A small image classifier, trained from scratch: norm layernorm, 13700 steps.
Rows from block 9, named by matrix and row number. Rows with one number belong to one channel. Each number is 128 + 24 x the weight over the matrix's rms, rounded and kept within 0 to 255. All counts start at 0. Numbers have three digits each.
# convs0: first 3x3 conv (model.blocks.9.convs.0.weight, 256x256x3x3), inputs 234-251, a 3x3 kernel for each
# convs1: second 3x3 conv (model.blocks.9.convs.1.weight, 256x256x3x3, transposed), outputs 234-251, a 3x3 kernel for each
convs0.65:128128156128128128128128128128128128128128112128099128128128128128128168128128128091128181128128194144128128128128128128128128128128128106128152128111110172172128128151128128128128128152148128128128128128128128128149128128122128112128128122128161128108128128128128128128128128128128128128128128128128109128094128128144128128128128161128128128092128128181128128194128095128128094079128082095128128128128128128089128121116149163158176128128128128128128128085128128101128149128128128128128
convs1.65:128128128176128128147128128166128128128128128128128128128128128128128128077128128128128128128128092096128128128183128128152128128104128128128128106128148128165171128128111128128128128128128128128128101128128102128104128128128128128128128128128128105076128071128128072150128090128128128128087102128108128165089128128102128190128128128128128078128128107052111128099148128128128128128128128087128128089128128128128106128158100128128128128149197128128153128128166163128102159081083162102128
convs0.66:114128128122128152128128128128128161128128128128128128073128128100128144128128128128128128128128128183128128128096128128128128128073128098128107092104094171128128255192218189128128066054128128128128151128128128104128128128128098128128128173156128128128128128128128128128095116128128128128128128142128081128128097128151128128155128128142128152167152128128128128128128128128128128182128128128128128128128128078128128085128128128100128181128122128094128112128110128093128163128128149144128
convs1.66:113128128150128128159146143206163139161128128128128128128091128163105128128128128255239185159166128083063072128128091128128128148144128128128128128128128098128128073128079128128128128196171163128128154152128128128128070128128144192128154205128128128128128107128128128128096163181103128167128109105128128074128128103071128097128128128128128128128153128128128128113128128090095128128128128128128128250181128111128128183169162128176128186230222128189196114173213027085128084128128128078128
convs0.67:128128128128128128128128149164090128141128128128148128192128128128167128128128128187163155151128128128128073128128128128166128128128128158164185128128128128128128128128113128128075128095128128089128128128153128128128128128128158128128128128101128128128139128058128128084090128098085128128128128128169128153128128155149128128185128093152128128161128128128128084128128094106128081068072128128128160128128128128128128128128128128128128128085128072085128090143128102128128097148128153173128
convs1.67:128128128070086128128091128128128128128128128128128128128128128128128128128128175175174161211190194093084097148128128128128128157128128128128128128128128128128157098128150128146156156153128128096128128128128128128112128180161128150128128128079190128128171128128128147165128128128128128128128128128169128128128128128128079128156128128128128128089128128128128128128128128128128128128076067128128128128074128128128098128128128128128128128128128128193150207195161128128178128128175128128128
convs0.68:128128177128128161128128128091128128128128128128114128128128085128128128153128128106128128099128128128128128128128128128128128128128128128128084152157128128128128058091092128128106128155128128144128128128128128128128128128161163128128128178092128128128128128128128128128128128128128128128128150128162128128162114128128128128128128128128128128128128128128152128128128075128128128096128128128128092128079098128128118128128128128090070128128128128128128128128128128128128128128128128128128
convs1.68:130128128128128128110128128128128128128128128128128128128128128128160128128115120163128128128128108128128128128128128128128128128128128128128128099094128100128128128128128128128128128128128128128128128128128128128128105128128128128128128128128128128128128099074128128146128089128128128128128128128119105128128128128128128128128128114128128113097128090128144179128111174128091128128128182128128180128128168154128177128170128128128128094128128128158128128128128128128128128128128128128128
convs0.69:128128128128128128128151146128128128128128163110128148128128091128105128128113081128128114128128128128107128084085128089093128115090128167128128128128128128128117085128128071128206041105128077128128128176128128183168128128128128112128128061128178128128128093111128106128128128128128128128128128128143128128128128098128128128172128128128128128128128178156128128128128104128128106078128197096128152083128096128128077128128093105090128082128201095128194128128128128128091128155128128128158
convs1.69:128128128150128128220178128128128141128128135128128128093128128128128128128128181128128128128128128128128128083087083128128128128128128128128128128147128094169180128111064128128053215191088128175128128197103172195128117128128107128128128128128128128128128128128128084093128134128103149147074080128128109042128128128128128168128068128128128128163128128128128165161128128200128128060112128106128103081090128106094128128147128092128084143128077150128103128128128128081201128073185128146145
convs0.70:128128128128128116128128128069082169128128128128104089128132069128089161128128128088105128029128200065128128128154141128155128128128128128128128128128128128198128128110234094155213097128128128177176128152084093072060128128222128110202128128128128128152128128128128128203128128085128128082128128128128128092128128128128128160128084128128082128128128128128128128097106093128128167128091128128128084094128128128100128128128089086098128128095109128101128128151159114097128128128128128128179
convs1.70:170172128128128092184128128159161128128169145128158144128128169128128128098128128184128097128128098089128128161128128128128183128166164128151128128128128128128128128093175128101128145128128128128128128128128128128128128128128131128146128128128128128107128128128128128128128041077128069099128086093071068086128128128128128128128128128128128128128128106128128128128128128129085128128128128128128145128128172159159155128128128128128128060111113088128103128128128128093116128128243128144255
convs0.71:128128128102104128128128128085171093128174085193189147128128128128128117128128128081106128083128128128128128111128128097128128128136142128128128100128128128128102128128128128128128109128128128128128104128128128138128103128128128128128128096083128128128128128128128128128128128143094128152128128137128128128128128148128128150128085089086128128128128128128128109128155170128161128128128178128128197128128190128200204097070088128128128128128128128128128100084128128128128128128128128128128
convs1.71:128128128128128128128128088128151098115158100128128128128028128128128128128255128112128092080144128128128128128203128128128128128128103128077128128128128216213128128128128128128128166128053128128128128128128128128128112128147148108128128084128119183153128128148128128128128128128128085128092128128170128095128128121128128111103088100128170128128128128087098128128128154128128128086128128087128080128128128071083128067105128149128160128128197128099159128128128128128128128161169128128128
convs0.72:128128128128128128128128128128128128042069128039097128128128128128128128128128128128128141128084106128128128128128128128128128128128128128128128128128128128128128153128101128086128128128151128128128128128128128128150128171128128213155128093128128128128075128128128128128213128128227128156191128128128128128128164128112128128128128180072128128071112128128128128123128088128128128159128128128066128128107128128128128128116128128128128173128128171088090180128128128088128128128128165128128
convs1.72:162128128166193173162171128128128128128128145128128128128147128128154128128128145080071110144128128128128128128128128128143128128128128128128128128128128128128128058128128052128128035128128128087128178107128171128091128090128128128084103092128128128155128128128159128110087051128128128128147128128128094128128093128188128128128128128128164128091167128148128152128128156147128195128128128128160128128128170128128128128128128128128128089128182064128173128128128143128128128128128151128128
convs0.73:128128128128128128152128128118090100128128128128128128128128139128128128128141142128128128179128128163128172128128128128128128128128128093083101099128128106128128128081077171128071128128073128128093177128108150106090156128128128128128128128156128180135128181147128128128164128128128128128128128172128128128128128128156086105146131128165128128128128128128128128157128128162128128140128128128128128128128103101128109128161128128128128128128128098128159161128159128128115146112105153092089
convs1.73:106128128128128128242207153128128128128128128064090128128128128128128128128106128220174128064100084038068128128128128128128128128128138128128128128175128128128128128128128128128105128229128082128128008128128128235170128104080128128128128128128255098095128128128071082128093089083128087128128128128128128128144085128155088128128106128128128128128128167128128128128086099155156128128085085172128081191128078128092117183176128128096095128128128087128078128128060091112128128089128128128128
convs0.74:155128148147128154128128128180150160179161171128128128128128105128076084094184193196167128161171128128187186128128140128108128128128128128128128128154128128128114186128128128128078128165128128128128137169128138128128128128128128101128128128128128128162128107128128128190141128128128128155128128128181128128128156128128165128100128163128128150090128128104128128128128166128128171154128128128128128128128157128128128189128186128067128128128153128128128093089080164128128168128128072059128
convs1.74:128128128113128162128128155128128168128128128128128128170128083154128128128128128128096079192160121128123087128128083128128128128128128128128128128128128128152150128128128128128128095128128128146184128128128128128070168152161161137128128128128086128128128128079153128128128128128128128128128128128096147128082128128128128128133128128128128128128121128128128128168167128128128128083095128128128128128128128128128128128128128128128168154164128128128128128128128128128128097139171091128128
convs0.75:128128128128128128100105128137128128166128169199157128128128058128128128128128128084090128128160128128148163128096128128128128168128128128052128128128128194128128128081133189108128159128077161128167146128143128128128128090128128128128128087128128128128128128128128128128145142128149128128128096128128128152128128128128128161163093093128128128232175128128142128128128100128128128128141128128128128128164128150183128052062128083107128128128128128128156128128204092128128165179128128128128
convs1.75:128128128128085082128128128128091128113109128128117083154128128128128172128128186091072128061093128128128128128087128128128128160128172128128122049128128059157186128146128128192128164128128128128128128128128128128128068083128128128089173128081128128201108096128128128128128128128128128173128128128128128128128128128099117128143128128128128128128155128128128128082128128128128128128128128128128128128128128064114145128128183128128128128128128128128128128178128128128197128154128128128155
convs0.76:128157128147128128128128128128128128109096128108128128128128128128128191150128128128170188128128128128128128128128128128128128128128128128128128151128146128128067128171128128155128089128128128087128128128128100128128128128128128128150128174128128128128128128201128138144128128128128128128128128128128128128128158128128157153128137128128128128128164128128128086154173128160128128128160128128136128128145128084128128128128076165188128128157142070159128128138153128077128128128099128128089
convs1.76:128188203128128168128128184128128128128128128128128147128128128128128128128128128092128089128128092128106128128128128128133128190158128128128128084103128048128163128128128128128128128128095128128128128128128128128128079128128100128128128080128128128128128128128128128128128128184128128128128128103128128128128128128128128128128128086128128097128128074128128128128128128128128128128149128128128128128128128128128128154128169087128128128174128128128128128128093128128128128128128128178128
convs0.77:128128128128128150128128146104203128128200128073128104128128128128128208128149197161161160128128152158191210128128128128128128128128128128128128128128149128128128128128128128128128128128128083091128083128093128096128112128128082128128128159128158181128156155113128128181159128128105128128128128088128128144128173128128128154142139128128128128128128128128182111128128128103128099170209128176128073128128128148128128128128128162150212103084128094128128075128128128128128128188207128156172
convs1.77:128128128128128128128085128128080128128128124172155097133128128128128128128128075128128128128128128085088128128170128128128151128146128128128128128128128128128128128128128128128177128128128128128128172128128128128128128128128128128128128190118128128160128128128158128168128128144128128128128139139134163143128128167173128128120155128128128094128128147113098101128135128128128128176128128128128128128128165112128128128128128128128128139171161128128128128128155128128128128240171128145095
convs0.78:128128128128128128128128128108128128098128128128128097083128128128128128165128128079128128128128092092128128128128128128128128128155128112128128128128128128128128154144105128193111128166128128128090128144096128128084149128152128128128085128128157150139128128092128128128128128128147128100164128089128128089155128128128128128128170128128097128128128128128128128128128144128128128128128083128128128128128128128156100185173111128128108128128128128192128128128116154148128128128084128152128
convs1.78:128128128171128128128154128164128128155128167171128128128128128128107128128128128164159169160163128149128128128128128071128162128105128160128128128128128128128098128128128128128128128128128128128128128128128128087128099128128151187128128079128128128128150128128128093128128128128146128128162128128128128128128128128128128128148128109128128128128170128128128128128128128128128128128177128128128128128128128128128158128151095084128090076098081128108091128128090128128128128128128128128080
convs0.79:128128109128128089128128128128128128128142128092128128175128128128118128128128128128128128128128128160154128128115128147153128128128046128128128128128128128128128054089128128128128128128128128144128084128128047061090128106128128128074152192128128170128128128128128128128128153128128167088128128128128128103128097128128128106102128128128128160128128128128184076128184128162128128128128128128128148128128147128128128128128094128128128128128128128128128128128098176128128128128119128128128
convs1.79:128128128128128128144132128128128128128143168128128128128128128158150128100128128128128128128128128128128128187128128163086081128128128128128128128159172128128128071128128070128128086128128128128128058050128053055128128128128128104128128128128073128128071128173128128128128079085128128080128128128154076128128128109090128128128128128128128128128070111128128053128144128098128128128128128128128128128128128128128128128114128128128178128128128128128128094128080147161104128128104128128100
convs0.80:099128169128150143128128128076128103084128106084128128128128221184221208128128128144128128128128128128103154128128128171186128190185128128128128245204128196128128128128128128128128206165128128128128128128090128128128128059128217128081128128097128173084148137128128128128094128128128128128128128102162128128142128128128128128128128128128128128128128128128160128128203159128128128173128128128128128128128169103061164161128164147146173128199128128174128128128128128177128071157128085128056
convs1.80:128128128128128149140128128128128152128180175128128128128128128128128128128128128101128128123128128128128128128052128082128128099067091128128128107128062128128128128128141128128197143128128089128146128128128169128144128190128128201225128128128184128128147128128128099180128128166094128128128074071094093128128128128187128172128128128128128128128128128128128069128128128128128128065095128085078128128095128128128128128111128088128128141128137143128128128128128128128128128141128128128128
convs0.81:101128107128140128128150128088128088128156128191184168128128128128128128083090128169128128154128128128128128128128128128096128128096128189128173160128128112105128128097070128128128128128128128128128128128112128128128155187128128128128128128128128128128128128118128079101128128128128128128128128128128111100128102128128128128128090087128128128128128093150128128128084089128128128128128128155128094209183128128192172128128128128128150090105106128128128238225169107128128128128128128128128
convs1.81:128128128128163158128128155128128128128128128128128128128128128128128153128108128215128093160128086128128128128128128128110128161074128128128128151128128216182128185186168128128128128128128128116128077128153128128169167181102101128114128128128172090071172128128128128128169128128185163128128128112128067128075092128070095128167128128128128128128128168128128128157128128128086128177150128128128128145128080110128128128128128181128128085128128128128177128149203128128128179128128128104128
convs0.82:128128128103128128128128128128128091128128104128100101128128128128128128180128128019087128128128128128128084128128128128128128128128128128128191106128128128106128062128128128128128128128128128128128128128128128128128128128128161128128160128128128101128128128128120089105128146128128128128099128128091128150128101128128128128128128128147128128128128128201203197128128128128128177128128154117128128128128128112128160098107128117121128128128128108128128128128128089128128128161128128128128
convs1.82:128078128177164128128151128128171128128128128128128128128091128103128128128174165128128152128128207128166190128128128128128128087128128128128128088128128128128128150167128128128160183128173128128128128155128162153128128128072188128096128109128128128128128061128128128080195128255167161255219128178165173128176128102128128128128128128085128173128128162067058093085128172158155105128128128119128128128128128128128128093128105128128128128094186128128148080084128128181169128128128128128088
convs0.83:128128128128154128128128128199128128163128157109078128096128128128129098095128128213128128154128128100128128128128128128128128128099128128128128128128128128185154128128128160159128160128128128110128128128128128128128099128169128128128128082128173128128128160152128157128085128080128128128128128106128109106128112128096128128128128128169128128128128128109128128128128128193173128128128058128128149128170181099101128098100128088097128107128128128128154128128168188128128128128128158152128
convs1.83:128128122099128112128128128163175182163168177128165128128128128128128128128128110197190128215175128128099093128128128128128128128128152153169128128128128128128110128090128128128128128168128128128162128128128128128128097067128128172156197160128128128102128128128128097128116128191128128128128094082095128197128128128164128128128128150128128128128128128128128128128128128128128128128128128166128128128074128128128079141128104162128128193164128164128088164178128112079128066128128111202128
convs0.84:143128128128128128128128128174128157181156154128128128186128128136128128128128085128128128128159128128128128128099088128128128128128146128070128128128128128128128200172128128128128128128128128128082128128128128128128128128128128128049128128069061101128128128158128063128128128128128128128088128128128128128128128128079128128128128128101103128128128128128128128102128128095128128128128128128159128128128128109128128120128128188219128128128128226188206138128128170194175128173128095128151
convs1.84:128128163140128128128160128128128128128153086128128104128128128128128128128165128128183161128128128128110075094097128128103128128128128085128128128128128081128076073094128128128128175168128128128128128128128128128128128189165128128128128188128165128128128147202128066128128128128128128128128128098128128099128128128128128128128128128128128128128128108128128128128128128128128128128146173091164128128163128128169128128128128128128128128128128128128080071128128128128128128104111128128128
convs0.85:128128091128128094128128092128128128081112128089105128160147128158128128125128128128094128149128128128106128128106128148128128128154128142210146128160128163183161128128128044158090080128095151106106128128128154163128128195128158169128128128128151128128128076128128128128087128128128128056079128128157128128157153128143155128128238083128177071086128085128128128083128088128128128128128182098128128180128128128128128128128128174128128128128128128128128128128046128128128199128155128112128
convs1.85:128128185128128128087128152128181128128187128128128128128128128128128128128151164128127128128128128128064080128128128128189128128128128128128133128128128080124128128128128128128128128128128128128128128128128128128128128128128183128089128128128128128128128128128128128128128128099128128106128128093094100128128128148128150128128128091099128128128128128169163128128128128172128128128128128128128128128155128128176128128175128128128104128128128128128128128128128110128097128128128128128073
convs0.86:128128128128128128128128128128128219128093176128087154128128082175128148128128128128128095128128128128091128128128128119166171128128128079128107128128128138128128128128169128082175128095128128128128128128082167128128128103128128169128079128128128128128059097078128128128108128128089128128088128138128128128128128128128087128128172105128105128128128128128088128128065128128128128128128086128128128128128128101096128092089096128128128128160128128128128143128128128128128164093128157064147
convs1.86:097075070128128084128128092128128128128128128128128128128128128128128128128128128128140141128128128098128128172128128128128128128128128128116128128128128128128128128128151128128195092128157128128128172128128128128128128128128128120128128128128128093128128128128128128128128128175113128163128128128128128172128128128128128147128128128128147128128102128128128128128128128128128128128128128128128128128128128128128128128128148175128128128128128128128181128128128128128128128128128128128128
convs0.87:128128143128128128128088128128110165076096128128128128128128155128128151128178128128086128128106128128128128128119100128128111128128114114128077128128128118128063128128128128128128128128128128168128093128093082088128160128128128128128082128128128128128128144128128101116128170153128128128128128128128128128128128128128128099128128128128092128146128128128128128128128128074128128128128128081102099128128128128128151141128128128128128128128128093088128128154128171180128128128128177128128
convs1.87:128128128159128128128154128128128128128128128145128128128128113120163128128128128128128128128128128128128128094095128128128153099093128128074099148128128128128128183128128128117128114128128143128128128077128090074075161134154128128128128128128074128128077128127128128128128128128128128128128190163087128128128128128153128088128128128128128112128157128128128063128128128147128128075109098160128128160128128090128114128128110128128090128128128172128092128128128128128128128128128128128128
convs0.88:128128128084105128095128128128154128128165146128155128128128213128128174188128086174128128149128128088070128128128160128128128128128128128130156049128128128128128128128128128128128088128128128128128114128128090128107128128128128128108128192086128128128128128128173167128161128088128128128101128128128128128110128128128128128163128105128128128128128128099106128161128128161128128044128154128108194128128168109109128128128128128128128128128128128128128128128128128091128128128128109128128
convs1.88:128128153096128128128128128128128128100090128128128166103071069128128128128128128128159128189158128128128128128128099128128128146135128128128128128088128128128128128128128128128128128128105128128128101080128128128128128128128128128128128128128128128073178101093162128128128128144128142154128128128096112128128128128162148128128092128128128128128128128128128128128128128128128128128128128128128082128128128128128128147128128105128128128128128142128128180128128128128128083128163090128128
convs0.89:128128128128128128128128128128167100128148128128128128137128128128128157128103088155170128128128168119128148095096128082128128128128075128085128128130128154128128158128128194128128213190182128128128128128128128128128128128128128128128105128098128128128128128179086128185128128116128128128128128128128128128128128128098128128128128128128128176128128128128128128128128156128156157150128128128092128165163172128128089128128080128089101128128128128128128128094104128128194128128128128088128
convs1.89:128128128128128128174128128128128128128128128128128128128128128128128128105128128128102128176143128164128128051068128128222128203128128128128180128152128128172186128128128128166068091128100128128158128128128128128128128064128128128128128128128156128128128128128128098128169151128128164191128162197128128106119128128128128128128128077083089128128128128128087111128128128107128128128146128128128128128167128128124128162169128176157128128128163128128165084128128128128128157128161128128144
convs0.90:128128128128128128096128128150128128128098128167128128128118128128128128128128089144159194128128128128128128128079128107088104128093128128170167128189183128196128164128113087058128128128170128128165128128128128128078128128066128161131128108146164128128163157128128128032128128099128128099082128100181128143128128128128128089128128146128128128128096083154128143187170128128167128128128128128128128155128168192128128128128128128128128128128128128128181128128146161143128153128128128094128
convs1.90:128165151128128128128128128094128128091128128170176128080128125128128188141128169128089105128128128128081128128066128128128128128128148128128128128128128128128172128128128128185128128161157128128179128128128128128128128119128128128103128128128083128128128128128156128128128128108140095128128128128063128160093128128128147128128128128128128128128128128128128128128128128163128128081128128128128128103128128128128128128128128128181128128128083128128128128128128081128128128128128128128128
convs0.91:128128128152128128128128128180157128128128128090128128100128128128128182128128128075128128104101128080128128128128128128128112128128128128128116159128144128128128128128128128128144128128128128128128128128128128128128128128128128128128128128128195128128128128128128148128153157151177166136128128157128128128128106128128128128120128128128128128128128128068128128128155177100128168128128093128095090128081100155158175128128128077128128187128074128101128162128128104094128128128106128128128
convs1.91:093109108128128099128109128128128128135128128128153128128165128128155128077128128057093128128128128128128128128177128128128128128128128128128112128128102128128128128128128119098128102093128154090128128090128128128144128128128128175128128128128128128128099128128106128128128060128128077105128128128128128128128128128069064073128128128128128186128128172128128128163128128147128128128171128128149204128128177128057128128128128128162148128128111128128128128146128128128128128169128128128076
convs0.92:128128128128128128128128128128128084128128128128128107128128128104128128128153128128128128159128128128128128080128128128128128128128099057128128092128128108128128128128139128179178077128187128128128128128109175128128128128111128094091128128128128171128128128128128128075128128128128128128102128128128128156128128152128171128113128128128128128100110128128104128128128128177128128101076128128128176128128176128128104128128076128194128183128128128151175128144191128128180128128128128140128
convs1.92:101097093147128128128186156130141128128136128128128128128103128128128128128135176128128128110128128128128158128128128150128142128128128128105128128128128165128128160128128128128128128128128128128080128165128128161128128128167128128086128128128128128171128128128128128128155128141128128128171087128128128128128128128128128128128112128128122128128128128097128128128128128128217128128128128128128128090094128128128128128128128105128128128128128128128168128128128128152128128128128128128128
convs0.93:128128128128128128128128128128128092163128093165163128128060082167180171128152184128156170128128128128128070128128128128128099128128101128128107128128128202128128190128096196128128160080128128128161128115128128106128128128160128128128145128075128077128128128128128128128128164128161146128161128128094128107128128128128128128128150168128141128128096103183128128128128128091128128128161128148128165101128110128128128128128154128180161128140128179189105187128083165128128128128128173128128
convs1.93:128151128128128128094128128085128128089128128128128128128144167093128128081128128173128128203128110128128128063044128128084128128104087128178128128128128128128128091128128128128164177155128128128128119088181128088128128128128128128128128128087174128128161128128159128128128064069128100096128128128128128100128128128092086128128160128128128109128128109128128128128128128128128128128128128128128153128172128152128128128128128128128128128128128128128128099070128128128107128128097128128123
convs0.94:128128128128128128158149128105103082128128128128128096100090128128103103222128128128128128128128128077128128128128128128128128128128128128128128128128128128128160200181128128128128128128128128128100128088074096064049089103128128056128128128205128086128114098116110085053128128128128136128159128133128128128128128128128128135128096086128128128128172150128128128128128128128099128128128109128128128128128128179128089128128128128157169162128128128128128128051128128128128128128128077128114
convs1.94:128128128189165128134128103128128128128128128128128109128168128128072128183197177128128128128128128097128128128188128104128167105085128128128128128128154128128128218128087178195128128242209128128211128128219226200128128128128128128128092155128128174241128128204128128128128128051128128128161128128153128128163144128128094082157140115128128128163128128149143144128128128078101128089128128128128128145128144128128128128128128128128160128150128137128128128081128073128169128128144128128128
convs0.95:103128151128128128128128128112106128157128128130151128168060128128100128128128128103107116104114106096128128128097087128069128159128128159158128128128128091128128128128128128128072128128128128128128128128128128128128128128213128128100128128128128128128128128128158128166128097113171128128128128128183168128164128128156128150128128159128128128128128128157150106171128103157146128128128128128128128128128128128128128128128128128128093128091128128128128128128128128128128128154128128128103
convs1.95:128128128128128128128128128128128128128128128128128128128128128128099128178128128128128128128128128128128128128128128128153128128128128128128128128154128128128128128128153128128128128128086128128128128128108128128128128107128128128128128128119128128128144128128102094128128128203128128188128128128128128128128128103128128128128128128128128128128128128128128103168161128165128128128128128128128128097128128128128128128103128128128106159151077128128098128128128145128128128128128112109087
convs0.96:104128128128128128128128128128128161128074128128064128104128128128176128128128169194160145128128128128128128087096128128128168128128138128128170128128128095117128128128128128117109128128094101128094080083128103128128128181128128128128128158211128128128128128128128128121128128128128128098128093128115128106128128106128128128148128128128128128128099113128128128128092128128103096069061076128143128128091128078090128079128128128128128128084102167128128128097128128128154128128128145152128
convs1.96:128128128128128128128128128128087105128128128159166128155128128128157128128128128163128128167128128128101100128128128128128128128128128128128128128083128128128128128091128128128128091128076128128128128090128128086128215128128128080159128128096128128128128128128154128128128128128128128128128128147128128107128128128128163128128128156128128128128128128128128128128128128128128101128128128128128128128128128128128128075064081128128128099128128128128189128128103128128128095128154128128128
convs0.97:128128097128128128128128128128128158128128128128128128128128128128070128104084128128150128151149104128128128158174128128128128128128128128128102128128128128128128128128128108128128128128128128128118128128128128128128128128128128128128128128128128128128220128128160128128100128128128128128158169128075128128128162128142128085105128100128128128176187174128096084092128128128128186128112128128128128179169128128149154074098128128090128128106128128086128169128128128128095128128128128128128
convs1.97:161128128128091128128128128128128128128128128128128128128128128128161159149166183186128128166128107128103085128078128128128107128128128117081128170128128177169161128128172128128128128128128180128128200128128128128128128128128093128128144128128128128186128128128100089061185128128170128128172149161179095065172128128191147151128128128128128128128117128128128069150147128128155128128170128128128128128128128088088091128128167130128128128128167128128148103068072128220128128128128128128128
convs0.98:128128128128128128128128128102167128128114128128083115128128128128093128128128128255255255128128128014053018128128128128128128128128128165128128128128128171128149128128128163151170128128196128165128128128095128128128162128081171170128087128128128128128128175128164147128128128078128128128128128128128156128128128106097128110148170167128108105128128104160128128128139151128128128128128113128128128178128162162128163128128128128128128128128128128128128128128128099128104079094128075128128
convs1.98:177169194070106128128180165157128178128128128171128128128128128128128128099128159255188061255243128058034000128128128128128128109128188150165159128128128128159190128095128128128128128128161128128096066128128128128207128128128128128128128128128128094062188128128128128163128100100128128068128089067084128128128146176128179128128128194128128128128128128128128128128192128111128103158128128128128148067075128128128119128128128128152128099128154128128188190146200128128128128128128128128139
convs0.99:128128128093128128128128128128060090128090128128128128128128223128128128111128102128128128128128128081117128169128128128128128128128128128128128128128128128128128189128128203128128128128128151128128145128128128128128151128128128128128151128128128128085128109128128081065128192128128128098128128082128128128128128166128165181128128148128128128128128128128128128128128128116128128128072128076128128047128152051128128099128128081128087128128057128102128128163250151128167146128157128128193
convs1.99:102128128113128166101128128092102128128090128128103128128128113128128128075128128128120116128088128172150177128195225128128128128128128128128128128128128138128128128128128128128128128128128128167128128177145128128128195160128148128103092094128075128128097128105128128128062128161071099128066097097191128128154128078128084047128128162128076128128128128128077128128128128128128128128128086128128128128101128157128094128105108128112128145136171212128128216191171191128128128128128128145154
convs0.100:155152128128128128128150128168128128128128128128164128128128214128081088161128128128128098128128128148128128085128175083128128128186128128128091168128128128128128128128128128167128121099120128128128128128154128128128128128128095128128128171128096084058128128128093128128154128113169128128128128128128128128098128128097128128128128128159128128128105101128128128128128128128147153128128128128087128128095128128128128049109128077128128128153128128128128146128128128128128128128128128128128
convs1.100:128128111128128128128128128128128128128128128128128149089086128128128128128128128173160128128128080128128128064102098081128074151128128128089128065090093128128145096128137093128128128128128141128128128128128128128099115128128128128122128128128187128173128128128128128128128128128128128128128128128128128128143128128128128128194186128128128128128128128128128161128128128128128128171172128128173128184211128128128193113128176088128154098092128128124128087079128128131128128128128128128185
convs0.101:128128151128128161128128143128101081128082060181128098128128086128100084128128128128161149128128084128128088116128128128128128128128128068128128128128128128128128227128098245128097241125128128171128128155128128128123128128128128128121128128128085161128128204128077128128128128128080128128078084128146174155074128128128078095128102128190128128128128128128128128079128177097115128128128128128173128128157128128080090128128089128082128128128128128170128128128128128128128096076128128128128
convs1.101:098128128128128128128128128128167158128167128128128128128128128128178170128128128128128145128128143128128128179128163184174128202230183128128106128128096091128128128128128126164175092128210128128168128168128128128112157128128181128128178128128128099128161128128155164128128128128128116128094128172113216216107128173128128102151141128128128089128128128128128128128128128128128128188128101154128128178128128128104109128128158128128146075128102083128128128153149090128128128128128105128128
convs0.102:128109128128128128128128128134128128128128128128128128208128104128128083128128153128128087207128128176105128128128128128159128094128128091128128089107128179128128079178246102131128075128128128128128128105128167128128128138128149128128128128128081096128128128128178128128110128128085106128085128128128128128128128128128128128128110089128128128128102128128128128128128128156147128128128128128128128128128128108128128128128128128166128128128149128128128128128128089128097131128128128091128
convs1.102:197159128128098128128128128145128128145128128128128128151128034128128128128057159175165150185186178068096099255242128128172128128128128128128146128128128128128138058115128128128120133128128128128046128128064128128082128128128128128128128128128128128180128128128128128107150128128128128083128128128128128128128128128128068128143128128128128164128159128175128128162128128128124128159128128128128128128128145128128128128128128128166155128128128128128128128128128128175128128128128161128128
convs0.103:128152128128128128128128128128128128101090128160128128128128151128128175128128128128128162089122162128159178128128128128128128102128089128128128128128128128128128128128128128114128128128128128103102128128128091128128128128090128128128128128128128128128185128128128128128128128117128128128112117100128095128128128128128128128128128128128128128128128128096128128128128128155091083128180178128128128128128128178144153186128128162128128128128128128128181080098128128128128128128128128128128
convs1.103:080117128128128128128128128128128128101128128128128128128196128128128128152128128128128117128128128128128128079128128128128128128128154065077087116147109128128128128128128128128104128128128163128091128085128128111128128128128073170128096128128128135128128128111128128128126128128128098128138128146093085104067071106128091128160128128152128128128128128142152128148128128128078128128128171128128128164128172101128093108128128177128105128128128128128151128128128087128128128128102128128128
convs0.104:128128162148128171128128163128128097128166128128165146118124128128128124128128128150128155128102128128128128091128128128154128128160128128128128128132128128128078082103128128128205128128233128128128128142128167199128128128128128128128128158128108176174115128128128128128204156128184128128128128128128128128128128128128128128128128128128169179081128159128128128162174089128128064093128128128176177128147150115143164128128079128128128128128128128128128128067064101095128128088128128128128
convs1.104:128128128128105128210128106099128172100128139098072128128128128158128128128143128073079090095099128128128187128128128128153164128155157089087152071059106128128150145092004165141075175202128062035128128095128199128164149102128153128128169128163079128128042128128128156128128128089079092128103078097009054200128128128206128128128128128128128128128128128128128165128120128128128157088102128064081128026059055098074128128128128110128128128095096128105128128128128128128128111128128079097101
convs0.105:128128128107128128128128128150128128150128128128177128156128128152128128160128093098091103128128097128128128128128172128128128128150128128128128107128128128128115128128175128128128073128128128128128128128128128128128128128128128167142128173175128128128128128128128128128115128128110128128128128128128128128128128128128128128128128128110128128128128169147128128128128128128141128128078128128128128128172176128115128128128128079128128128128128128128128128128210128085128128066128080128128
convs1.105:128128128128128155128128128128128128128128149128128128128128128174128171128079060176128128172128128128128128128128156128168128128128128128128128085128123087090128155128128128128128128128128128128128128128106128084097128121086176149076128128128128128128144128096151128091166128144128128128154128091128128128128144156128128152128128128128128128128128128128128128128128128128143128128128039128128084101096077128159128128128092128128128099102067128177128185203128128142128169128128128128128
convs0.106:128128128111128148128128128128157097128128128128128110128193209128128148128128128088098074128128128128154160128128128128153128128158128128128153128128128102128128128091128128128082128175128128128109128128128156128128169140128128089128128126128128128158128128128128128128128163128128128103103128128128128128128151128107166170128128128128158128093108128128103128101128088128128128128128128128128128081128128161106128168128128163128128128171128128128128128128086083128109128128128128128128
convs1.106:100128128128128128128128128128180128128128128128128128128128128128128128128128128128128103128128128128128128107128128077146128068096128128128128128128128128128128128149128145128128128171178128128077128128103128128128128065128128128128170093128128128164113142176128128128128128128128128128128128128128128128128128128096128128128128128128128128092116128147128128128128128128128128170128128128128128128128128082095097128161128128094128128104128128078112128074053128128062128142093128128128